python train.py --model="contrastive image-text model" --dataset="rendered rooms with furniture" --crop_scale_min=1 --vocab_size=28 --loss="softmax" --encoder_norm="layernorm" --encoder_parallel_block=true --text_encoder_fused_qkv=false --text_encoder_kv_group_size=2 --beta1=0.9
Rows from block 6 of the image encoder of a small contrastive image-text model, named by matrix and row number. Rows with one number belong to one neuron. Each number is 128 + 32 x the weight over its row's rms, rounded and kept within 0 to 255. All counts start at 0. Numbers have three digits each.
After each neuron's rows are labels from the 100 images, of 14848, where the neuron reaches its highest value: "colour at peak" is the nearest of a few named colours to the mean colour under the peak; "peak on" is the class under the peak. Only what is clearly more common there than usual is listed. The data: rendered rooms with furniture.
# fc1: MLP up (encoder.blocks.6.mlp.fc1.weight, 960x320), inputs 64-127
# fc2: MLP down (encoder.blocks.6.mlp.fc2.weight, 320x960, transposed), outputs 64-127

fc1.337:118156107139127149149107099138120145165117229145180144147147099148140125118112178122109127127137147117157114170086160153106168161139172152147148113142101121067123152123077097076111126158173131
fc2.337:120139099156100127160122188163122145117116145153109091104091204157126069177058107126125084094174116104124164119117106114137144116156104101147096150106109125128107096123049148107095136096008128
colour at peak: purple
peak on: wall

fc1.309:130111109110105140070141123102122072134145136103069168128113127128149106145083137098113128135148080129114127133119149132161090133151118110117186132133094118135128108041105113122087099134145101
fc2.309:148168128128096159093171098117152162121175128112104104136136081133119164136170097092098191139175070162177128090125082134168166155125164133177166133154067086137134161173172113099115130131148122
colour at peak: pink
peak on: wall

fc1.674:164149139142152111106125118146144112198138109082121160103097092115195153097068114126110148086137117127139138145150053156163174108123136098117137117095156110123110151106061119122102131099120143
fc2.674:123099163083112098130199132099094121144118092098108103159125127089137130092211077085151122192139131156193102088136158092131166075108128107106139158142195118124123117104182104158136102095067098
colour at peak: pink
peak on: wall

fc1.67:157115174163101133141180144090141130118147134117133120142128096120105137118095126136153126116101164168112112163159139153142093099114130099087168089107125144094103176114126177138091105133159138
fc2.67:148172077149066189124105112116142165108122102136119165117119101118145116094072139129091169126101086159162104162128112125133130123119216166138108146108122156118111180153089074091071152172121154
colour at peak: green
peak on: wall

fc1.201:190079113156161119172125102109089100120055123148101105108104141143161106181080152112119129049153141163121094156125059152154153089085124138112119123118149153122144164131130199161147087045143152
fc2.201:097132144122167145118065164146150122132175125116160123146113119131143182171031107155131075079176145119132155125148132107127123086143145067134088112122141178116134139089084126032121096161145155
colour at peak: black
peak on: wall

fc1.238:133205097152125104154171148125171137113088193132173135138103079155118136120158149111118145152145108128077078166106140082112131137194144088073147117127113125140201146096142154130163122123120189
fc2.238:105163116101123114165147129118122094110161122130135146117078195146125202169159095167101166142155089143141095119126124112111135122132130071137112145133108060166126171088105144164088163078163131
colour at peak: pink
peak on: wall

fc1.221:158112102151162138155186084074163097103127097104096083095157152077129169129169144109060159154130192126130065129107158124152087089139124155106113148178071158163123164079186132150139146147163080
fc2.221:140060164188112132124158134125157125099173134111155118134145170165146103121173121176142066089053099083128167173135134144169106145171066106172170110186093088138131141140195109123108161127113105
colour at peak: grey
peak on: ceiling; window

fc1.80:135115120151077098144140176146141124128113077148137105141121125158076124129152181154163146126138116087091054118064122107131118142108087088091121076098131073205126126081118136116128146095115119
fc2.80:068130151118144102096152110120145176127149119140179082152102126124140095090173083129109171212144090119134127140157140127140140150130137095142157107149133090112108138087143123143069168139106121
colour at peak: white; pink
peak on: ceiling

fc1.31:179135116167122123128083191140109073074101109118074157089141129108106132139135156133164120098147137096103158161059095157129106093155136122092109145111105117153171193137107120078096118115110115
fc2.31:130119112107130123120115153142160102182090128148076125117119110135119100076076132140115099150163105126119118123080126115128143140156112203126092227115080182170112095132140154159119087146160144
colour at peak: green
peak on: wall

fc1.706:131132150203136142153127098144146097153056092103095180111143136116114115176124112167145175112136134144104108154102079169138102123099133102066095105146109137142100194095105140152067183081199156
fc2.706:110126104142174157147110148131057144139132118127163111078076120135127112106104121097128173089156161078102131199110142119115120111130127081111238102114119130124142136110118126133112099114169123
colour at peak: black
peak on: trophy

fc1.200:140110126196102122120089127091145143139104123160118135097102130155110103129085146170140123123119074095012110140099090155085195123125156142091145110079152093128134163114111155129101133036136187
fc2.200:125162103156105157162128145131122153121102128176118108094148141163113107111094109166114085151115113115105129111104098121148158186147122187099102211139096104175123102145145142164088166142102090
colour at peak: black
peak on: wall

fc1.586:134138101140136141182082166131179118103181153123086161117158110175167150166156141123186131108166088081149123134044097145107148124185159136111140095156130151079176131149083153105089079144127130
fc2.586:136130104148136103141121144127196141103149114121100053148085102068117139125104083115141132122182159135174150103150169121131117086134093083148124119078113113138119156089135106093151150169115144
colour at peak: brown
peak on: wall

fc1.348:215114176159139096173098099090182105122111118091114107155102111142115072130105170123135169081116113109133103130133143119125127110110103083107191053145094125138153154100156119167139133107163149
fc2.348:146139107158098111143113113087154167111117093135142128121181142140121111153091143123128072130151067170147173114133123144111154149131159164124065138122073061116112178147104092087098133168132172
colour at peak: brown
peak on: wall

fc1.184:230139140174143099195154100034103104069138123113132173137081113107076119124156154128139114157051145123113056100140119084141103098135129068091208145127130092150129203049136138104128090094089107
fc2.184:102134112201060112148113100109135124101204133150122089166156150117106166130112119164128134102104084170182146155168184122137125117131135186142088131110133213116122151138126025093158106176194135
colour at peak: grey
peak on: ceiling

fc1.21:236163091167167087187140123155136161117108149074109146095082155101132143110170123118178136098138144118125100128120129140091082061115132097119146117122157110103142200080140193149114133082146176
fc2.21:114091110201180133111169121105182119170125097136137153127135124182111130104156071127118108123087122087079097165085119120118116121141110112090138156132105127143125110114144054195159168147078114
colour at peak: brown
peak on: wall

fc1.631:160145116122138088158100108107114131122137152091120107174109139064132164121104145140127121133113105154131113167088072097110106107155124089095166139093169130109129166115076100135112122121154185
fc2.631:083117116167046129177154134121116108104106120157089081119144056146080113153144096107103162134155102149127117219135142106111072110188106140073138121128068108099144120091130136144155206120173210
colour at peak: brown
peak on: wall

fc1.285:103131097089108121125069141130121124175145074140114171101118089179149109111133127071107189175101122097123141141110133128098098125091098117118180112154087209158121167114132146161118136132151105
fc2.285:148161116133063124137135146142157139105182121128106117153091147145132153125118092183155143157133154122172162189188138133156106143131081141163123123113160161102131120118118084108093110125036038
colour at peak: purple
peak on: umbrella

fc1.316:142138144134157147176143156126176154159101132156167120099111098099129125150164146150137157082193152129076112137120064142124109105128144099068148104135073141120167174053087171155137134063096156
fc2.316:067115168148136164126074129143105130177093127198172098193089067121099125160055058211116139154152166176104089126172080121132147117136143124126085175072136128145109139122118109134094134099166127
colour at peak: blue
peak on: wall

fc1.188:120127091134138201106115124103146086140091175125135092092105148129125127186098170101173080109117154084086148088122105120111161102138127137119156115118122231137174213075161203165129147121138117
fc2.188:142192132135093132126120154115107179128137102112166183131120074127132129117093141135092152136190116149141166099205123140127102136139151085172051120120107140121150111110118140148108143138165139
colour at peak: purple
peak on: wall

fc1.698:130146149180135121124127137145144089140125124082104165109083093105206133143115113125083132100146122136091115155110087114201161143139126113103116091106140151106112148095083102124089162115133134
fc2.698:125095155092197099158164133135146092120124078118066145133100174068135088084187150140149148161176129126167131094121145137158187068183081116163201155112183143126156098122156147148141110079091088
colour at peak: pink
peak on: ceiling

fc1.157:159160110126149118149078159157216134137128143071102161138150127114134185092124125151072142116110161132057106133117110163140093103142140131096139136125125108128149173149102127142072113113149163
fc2.157:152148097156141168120143076156107114142163134155088085138161112127118115134123081111107098120106075176171136083171156157108115134115101178147125158141086169131110152174140119092113103190150131
colour at peak: grey
peak on: ceiling

fc1.658:118132117168126139118126147019116096140109126157145149098096135167081097176115094099124158165108068080056090149088153127085129149113146129097149139104158105156121105090178108141173121091190150
fc2.658:128160108150127133157140161160114134091119143172139070108155054164127050126119092146111097127103099132124118151110094113149159203180110189117119177140120065160151134158131120156095163124085124
colour at peak: black
peak on: wall

fc1.72:139136112105139130179155148148138120131135157062126173159100130088160135111147127149138115103127179084121132147186153131123134068150142053107119049118099140083159136035120186169115117107106151
fc2.72:156126135154106166117127132127078151136054121131158129133079126096124129133125098118142122094159163104124086151145062102126127089134156078102159121094153133141131171089128141148121073057214160
colour at peak: green
peak on: wall

fc1.577:169147088150148125165124144141135184130120151090140112112120100082110110121109180144155168126193145130111114147083115150116108124158161088114124089163073167124140218073095144097103103088173181
fc2.577:096148129139120102104109133130164163165064153132127122119153130156134102114117107075112146152153166092134115129111103101106137130100164150098121121090094137106129106137094163153126181127197198
colour at peak: brown
peak on: wall

fc1.602:199099124144176111139115144147104115140042166147148145085079053101151143132128157078103146139142127148123072145129072156110110112065105121101121102114089121090107180073124170111140088096161152
fc2.602:113111151141152135124101197115121122151136127143160104120118094099124097129096105195117127118120177074088112180090120115127166145158121167117056174073113172165141183133103123175117104135136136
colour at peak: green
peak on: wall

fc1.76:205119070196135090182121084120193096073075081128098117166137104112158117117109148138178110132136147120137087160127128147112166100071078143138124120091162097090098209097151168134098177145122145
fc2.76:122084119145105137117121148119135107142120135172132134128117126176135142139087110104148143140090109146133117081127131150118139191113120152144109116159130116129141129168097050123158085163048108
colour at peak: grey
peak on: ceiling

fc1.603:192110103166127173118187153072076128111059099131116091115079114129052097190125180179154104172085167114100136100131078162148121113138124136134154141029166176090135191113156135102142178078117101
fc2.603:085128118177217134114146173135115151109121101117127147115121061150134111096123151100128076156176089146139131133143114149131149143111184124145151186125111083170122108121142094105123184130082086
colour at peak: green
peak on: wall

fc1.333:105179091169101136119101177125146082132074063169133100152139079203119095139147133077144162155139096075077134151119086131129050192166122088083124066126128142143128177067118149098099152059153159
fc2.333:055091104126137114104177146113127145102125073111158141168086132164150116100150103140112147182153085173132186098170105141120143099080186057138141106091167108103096141093187105123082137085146098
colour at peak: white
peak on: window

fc1.741:125134136115160141118176070111165049080056084163125111151102150108133146154097103139145155132122243147111179166156128182121116135106100099104126064103120204128103110123138155142148143094155170
fc2.741:153178199126097197120131127121136129135101110139147085193170113118138091155141071196150100128127185069089133093229108135118172150135145067151155149129128094146153134140118178191147112141052072
colour at peak: purple; blue
peak on: wall

fc1.516:136117111140213143137147150124187098093091163135111144143127151101088091154160132137150168077140188073085132169127079160089118077108107139050132098081114149119171161113140102146134159107200179
fc2.516:116141208134117166095131109149128086145138144153149133204127110128129100187119052255121107136118169139107100077202105109118130175102124070104094136152128061137133120134131144144141137129155125
colour at peak: blue
peak on: wall